A small contrastive image-text model, trained from scratch.
Model: 13.6M parameters, encoder arch vit, encoder norm layernorm, encoder activation gelu, encoder patch size [4, 4], encoder layers 6, encoder width 192, text encoder width 320, text encoder layers 6, text encoder norm layernorm, text encoder activation gelu.
Rows from block 3 of the image encoder, named by matrix and row number. Rows with one number belong to one neuron. Each number is 128 + 32 x the weight over its row's rms, rounded and kept within 0 to 255. All counts start at 0. Numbers have three digits each. After the name is the row's rms in percent of the matrix's.
# fc1: MLP up (encoder.blocks.3.mlp.fc1.weight, 1152x192), inputs 0-95
# fc2: MLP down (encoder.blocks.3.mlp.fc2.weight, 192x1152, transposed), outputs 0-95
fc1.160 111:127124117105160144099140148089128122112084107113120132178161141100139129169087081124213201067135146086010142154088148126139111132152139126099158150123139108155130041155142122171153161145104101120146120120110076150103135124136145161177135163109134153151134157103117083121118128098189198076
fc1.161 102:114139102125077119149163109123138079185129133072073178156109115118140127149090090114159138115088148130116091061101097142170133108122153106155144231130120139127085145090130164124177130136152142111116093091088102146099150109125179116150113143099126191135103146118148133183167173115160088142
fc1.162 055:144129112107108079094128164107166117107146133153060111006153110102066107098119091106205147136129125143111165099105135106095156095143101130094176084141111076081141123127151118165105117145173077063151105116125141106153136097170081149191167131176173153111139138120069114112097136098138184157
fc1.163 111:115151112142150132110116133191124148146122123159129141146047071156134091167170138193140137102164177067153108164088045145129167107142135111133129143158176104098133143133098190137151151129072108144113118148119119115093118131135108135172100121174133116143234134119171137093150146100120118094
fc1.164 113:107152117134149133108105118191126152143121119161128142139051071160135092169169132196139139099165180073146115160085042145133175113148130117137135145157176102100129145129092179135152146130070113141122127149120122122089120135140109128168099116172132119144239145116176140094147138092115115104
fc1.165 096:115113099140098082108123087113153104125164113128093165124149129108145140072057081098187158153128084202099152099122201166116128119134134115142120190150132157107073161124112114059121117136119090065130151082178129108070132106151096171146143108063150110125080110085112125147135125130119113141
fc1.166 079:149110134144119126115085070096082133089175142104101132066112108146085172159151098126137151097099094167147120127144106115158154146086120111154143141112116141117100043121155144130114089118183158125137122132106114143147121023138138169088141140198140134037158158113107173153132072127137173114
fc1.167 049:132077121108133146117107157115166120181103104115150105238113125102152150133145138132038106134112118151144123140168119174145114149125130111141069119094181165175130047115121130161107130134076131105080116078130147133129181113105149063105110168126129082204129151153135110126125128120134027100
fc1.168 107:153125156105137117120103072157119174105112114105114127074150133160118133138118114104125104089114147153133080123131070133076073139097109094106109053107179039185164186151112188080188157072216167144136178108128125143096109110076169152159118108112119128119086166139178183090129083125135094149
fc1.169 122:082056127100150095143098154110111138137068171127146151127114158150122088117128082121111137204084110145099186169124139119090117119072139118159150147123165109142131184121185133160111226137038117176139073124149134163123101119081113135155157209238132055129129127108128103126106140137151130099
fc1.170 130:163122080128111172112101129155147136134152154166134086168094131089113150137125115137119178124193134093131080138172120114235144155143133119101112102100153131100186174126123131125160000148093157093154140139147080120134139136194128170170125084124124110100073075154115152157126114124111087183
fc1.171 096:088173078085134123183100108121115107100123180168116121073110124121147096179182151179124190121166140075115132156108070101114210126172148131112155079144113115100180128151118133135133129103133116132117138127086155110097115090141100118158108145159145150128188127120144126154114105071169160131
fc1.172 120:104073121109158141132099110171120054109134182149112124115096105113088134106140125147138146213149107128138086048168094130069093130114151141150129139118082136086131168107168139178178195098138154149144118136084158164186115119123142127136081142128105174147145132142123097107118127082145101120
fc1.173 103:118151202146061111090124128106151101134144179134116133112129133150122075057090084135106159114158040180094157066159081122098116134116094114145107158091120137077125133128161103144189130053133212077182155111103120160159178094141119095148154146194118095117170099114144131112109113144135087187
fc1.174 075:123146138130147076147144096116148099113103120168100118000162101104074096119161093116103100133160115082093154154130133059104119127175106137091155086154089114160150111111129117109107126095138110160132133113052129109130136126163096127142152045078155142117131136082119133044084125104132149127
fc1.175 057:112128130072125147129123127095141098187122128112144129221089151109141131104148167137097104100120131140144115159175098119153138137132109115131065099119174154154166116139131114145133124154113159109055110106160144096148156134117159101115076128136150147193144133151115103158128092096153044163
fc1.176 067:168146109122134127150105092118080131085153131143103151046107143131099154129152084143186151082127135163194119120147088095101164170089156107128159159058164142089136065121155137143145156149231131110150134126138114152172145091186090175150149098177139157035135142130118143149110113116117192178
fc1.177 100:162143114103155131149135116106173119168147179140145100084126112100170157132134149188160189206101125099155090139170118148113182133138125157146157125095087105124129138135110161098115093128116113162175143139079111122091106089097118112167170183134111041150109069139119143202221136128157138123
fc1.178 121:157110106066087124133133161114172099121115163151124063136162133127135081132154109209125170084087134040124119157056124144125167218113044155090114104162136112102102158113115089137129117129110124172100118086135145164109190104160154144173175136081148097123179041143148107128133124155211171106
fc1.179 110:096207123125153187123119138131097144106131135140186144124102129157150094134195200135043104138166129091137139130097111124132164131093171158151162185137121116145179084113128162152161153116135140140135172155144118137103108112132129138119146188136092137181151203106131120088124144065098160132
fc1.180 061:122100140115110177097133205117170130206144124171170107221087124154128181155102171153073120134132120115139075137106123221124114149136136117147087146124178160123136114146095163137117155136103103113102147121123135142079180151064105090137106097177126060186127150146147140141124168108134040110
fc1.181 106:141144116123077162164126143000188083145188172176144152074093150128115132145100074111158180149153094161113110173193132121108140144142134123098098114107088116118158102081128128082127151138158185068155144091098104127126071155112128102159130116112097125125102086119193137149116091141196084102
fc1.182 100:131179104134164168141124122082146167136149179127148120137129181073134126188140159107157148125139078097112099106148086193139115184133125163077121163161156104181133122185141046129168120110119167117144146125098150130160107075148155110135125103139156103158011158126116075162128121078139162153
fc1.185 099:162125117092128143137153081108149054069156116112099106096131159150094195118136127105151194149127106148103078135161161179155123111132137153117140144132138141113133000111133137141152112111151180156127178105124083099098123076143139130163119108156110122123105121072112162183208159151153104106
fc1.186 123:122113131099154121111107125117107106126110115175106116152127142139129117166130090116194152088142087108178137125151129117213097121089121146140117100093124127144066080120125002143163015132184068144142154088128136107118095092166125099129150136156162124142126080125116111073146105094138182144
fc1.187 089:070186178098157108152146173106088133131090136103159118136081148091105082093116110132143083067171103192079123150183132108160099169125110168134143105134049132127158155156164137156137151092125144123100098133162099096117202123100131130151101097174117177142156142150062126112141115106153153154
fc1.188 107:155136165081114141037120150121154120179110134134133162174142130135100143148099124164156204141152130055092189161122140174128152133136067154190107163176092157107147154098176179157112142151083145142123081143144134105112151093105174075167120072069134132103119074095126116133135177152069116158
fc1.189 121:178128112150166109142140132129103171192122101154153120127169137069140133178149122189121144149125128196215081095114109149117121179174121087146101103162202114121143140103120150144111046160145150141162132138139139104139105141139104163134125093124106186141141024111084130168123219133195114135
fc1.190 055:115087122141153128122106181127129072179116109165181132221109086151187155121113132122049141142162139168114118100156144158160098113105121155143099098118134151186098065139118121153118163144088106133110147090123147128106175114098128083144094190164138055171140133162140149137133146106120077112
fc1.191 046:141131103129119074123111090094140097108149152173070140010142114116089109086095087108189189138152129133133177143136127101060131142115122124140190164125118126102150126133144141124118153124143120069187106109127096100160126091161064153177171089163139172078151144070070131136067140094141197148
fc1.192 108:164070175124156106170139162103148164091177100146132083127162129082130110100103116144181141136129060141137176062158178135126105057152073095152095156109108098134090109180141040129124120105163189112118080135151166099149111050176154106102144117138120148114086125103125115139134123131134086171
fc1.193 105:159150135136130152109147108140113124129074134128161170143114130061093153161123122152212162063147154121124100128107112147164168134112167110067165151046149118145124013162137132159144115130155133106172144113128096155123156169170072199171125149095120158075123160140159139145143096085184161100
fc2.160 122:119115163161166043061136162070119118148115123130146153126106129130097169115175129209130129171074136166174123054145070093085143153052109127155125145150103151156103154155205110137103074103138119145130103124221130140081141121182152131167127073142173122145098118222149125150154143156113135176
fc2.161 105:106196126137138131132074117202162123093095139150150113123139131128106133170170106146094116162165089228148194065190117136060109115133150137105063108129138076179125214163116051160152094124113151101133125132067109129100128146118174119218141145231129138102168104176136117141122098122129121126
fc2.162 072:133147089122126089154134128229095174135130122122141096124132122163113041172153118142119127149168118096064035124082152131114114129147177105124108126118120141106140166132126090080134094153139100236117130157135138150102138153100103146081128105078144173170062061123125155130150109099144129125
fc2.163 105:120155077145148109162137137135111098139088125122139108127133121117129151183126123136139121052165192074178157172129107125140114085088129131133137121129142124086090166148111143155174226142037113086110110129089124153096109119131169120214132103113127188142198152090152102082116102121126143147
fc2.164 109:121150081143148110157133134140102094133081129121135113124129122117130147185124118137140122038162194073181153174124102129142120089089122132133135122133145126092093164144112143153167228143042118091112114133084128160097110117132167123209131112114125190147194163087154100084115096119124145155
fc2.165 095:143149124156136086124118112115165168120099128135109128134115119082119138142119146126109144187105136062123183176105170110143143099133104152126094133125141125140093140143108175085100067135111146128127118094080119164145180193106128120163125130130135106122146103158095129152100139105125122183
fc2.166 082:151188104114135180127103089129158113107138125161102150110121145117141097074167137126112112156136128100130169159124064100119105104070127147136125118138138119073181155148141099114173140210070007136157117155148110092194132163143024109147139066061147179167137084162145116062106158097116131156
fc2.167 070:133188150125126107111114129174096118114135132125126138110135135119138084255115126125120148134189109072099068114133191135155116119168148136112143127122113104161107142130138122054145093136142124203112124145085114097103105210118160147116125096117129083098113099157142139139134148128137119127
fc2.168 096:118136115139130126151137129142149149114051147141110144122111125069131165125129107124133119165163124161186176116076146146156123130133152114114145067135146128129154134115072067167173129206109064175132145151150126092101116125126155139072133137092114062169153134172196120161106213160139145081
fc2.169 109:120112138149101100119110110170142141121073148121159155124130121171114135185150143171130144067119169126149118079159150144163125178188144119103125119151152095107127137143139078126132081154125149121135088108057196104141151128126117123092110092005168189076146134048116146236117131157103123131
fc2.170 130:127146149145124111145148104108127097148054146128122137115091083158101135137126160138115147144124152131093220119098094142050105117071158118083135140134180069130084112098134079170120233134182080161115145177147126124192099145068119151085123182139099157145167138141158126148130149135126117103
fc2.171 086:123116108130138141200126132191126120152068126111129067104122132116126172202116100108126121118159179098146136173116104136167072099128121104159148137124143160074136147149103062116196145175110123100109115131080103152096069212160147143165120148101101198151147120115141095074141122112114150130
fc2.172 106:141124103141133102131157127156163172139156140108217137090127223123136167152094118099159111077122143128110153145077144156164187158119124139128150144144154140130110129124091133100075068157093069112138119102096136129093149142115123112130107113076166140096137132048130148133135070157121144108
fc2.173 115:121173035086143153140108124133143152159115136115144087114124171112133150173201114141141142129130101090132090171133154161138103120020141178172101072149145155127145149165121156117106115141069074207129141080138152132125143057103077090182131152130143131189117159090110066095080185097127127139
fc2.174 088:103195077111119129153127127198127200124172120129149094106129137137127137202126119158136118050133086114087021165125169137196108112199147111140128126123147137229115118126091135128127124157125126170112116134075129087091093139097205167142130146111119164147051174128140182158147117124114125103
fc2.175 079:121168132114132142146087124141123166122135140131132108112130135098123147255091101110126122146199131092087058144138165141139123147107116137125127124116126093167087104132127116075080119101148098168134116194112138127107156118110159121142151151154130044124100134144133159087142140176131130067
fc2.176 079:136177134150132155159086118128118114128116105130128181140142142090123076075138100138117124179126155089075111190114093129151134086082129120133115128154136131117157179145167036103173076183024116142126138110156129083177114170127052127139127069085121161143153030114165163129119112084124124178
fc2.177 104:120087157144119153126093105126038143103113122141145140116133130193129087118116142124131128066090103145145160192172119132148117115142116121126132109106124107151203098106091111101157161125114147101103158099138113136124129173142128145108129176122103158063098174103130115061131168152117128193
fc2.178 110:117113056135147170101135127199090084127056131135137109118121128171130147147128156131128134115179080114131153081205167131123106162172180124106160139133109137140106152113100188112088152149098110151130115097147150190136097106115147129105120100126143099173106119055104175139141128165111125164
fc2.179 106:134124134127114118104112129107108059135080138134053124131135133087133166173129092092103106101113121121186069186115092122125126127069123121131140116116129107099068138115136102163071107152147051040140122127105137144092150117150175083117141156126138131147166159134109083136129055139146150131
fc2.180 081:148154124142127090106049143238104196122077131132119170130131134112145104157126148161138126093204097066162117158128155122172082127136147122138142119118121141177091125124144071067149103186075114186107135123183106114142046152175147148084120150060122128115115107160165138118119150139127144165
fc2.181 089:109179128111118090103099125129165174152125157121099041106106150140141143152113135135139124159132150092127122118102227078114172050044085111085115116100147098135119164128156137159128090086108123160133104090121143103129131128125107144105135139140095110194118137159118160138131106121132112113
fc2.182 100:141184132143126169164158115060143154125172130114125152117124129093123137138051128146127125131108107087196186069068077125119124086140140133145072121143144139158122142144166085123134126081127180093124130144100105137177179059181146120139116098176124111108057150132096088167150113100139137177
fc2.185 093:095126116126132122114074125124163149139111151098125181126148135119123117075135129138124120146086129153197188142155051132089124067100128167138126142119088104135212184163144125109156158102098115081093126125076125141143097208116087146117149121109130126065124122165128090081107182114131125112
fc2.186 136:138160080129147136081127133139182102118132132097207134133142113115154127086122155115128144195093139131101148105062113152040133197137177129112146125120165150119211134123151176130133186148074136111145122125128116194179185110102126127116142121102112157135106186102166093135133143145126110110
fc2.187 101:101083070107128144129116116106198118106155113122121126076147125057141177197161123143140077199150192096181214097115116125145105152102089138130109096125154146142169097119112146073130078118110177139124102186138103139078098120089112129138126200173127074058102135164115111102123154194107112068
fc2.188 104:093082075119114159149096134212178149115080124155149139125115130155155097151183143101122111160144168195129177131133122146094129162131153120117123152117107143102081133108087126147110047154138097134130152116083124113132161166135125136240130112153136131127174134113109129175086132127135128162
fc2.189 119:122165130153147151116133126143142064095096129141089081123153115193138163103116108092149171079091092017095125148094169091126105093122177143101145143138112179109090083113155127131129202138103177117146129068091113139151126121062094112132140115122109042162110147097148180128164072211138126141
fc2.190 074:147184134118125074127122122145165124136143109146139184136146114163133060177142143110146132175137074086122127128175167140095131138178152128105154133123114120179127161117146108061140027146091098147133128120143114100146065228146141126128128102086121163121104067106163102156112133097133113134
fc2.191 062:137136084140138084153085126211089196129126130132144113130151128161134020169149127120122130119158122076100068176126158117169116101198139112138096137136125123174109179140133060097098093204147140223137128142120133092119145152147111151152129113048133123117098045169129168105134119102134138163
fc2.192 104:118192056138175137164080132095139096130123149107138158149120143105133110129129146113139122134124115107131116127102094164094122179078180126166139101151158125106173136140132204108160115109016035108098118153108117163176188135072120131165137142061151130126132101110135096118102185153126108199
fc2.193 087:109164153121133127153167159121110079116143125136099140140133091118101203115139102142113126165079094153135141105149102128096127155087105142114074182146101143085106189137198027153122078154100090130131152092165129110112057105092124098152164106131151121160134083124178154204157080117138096168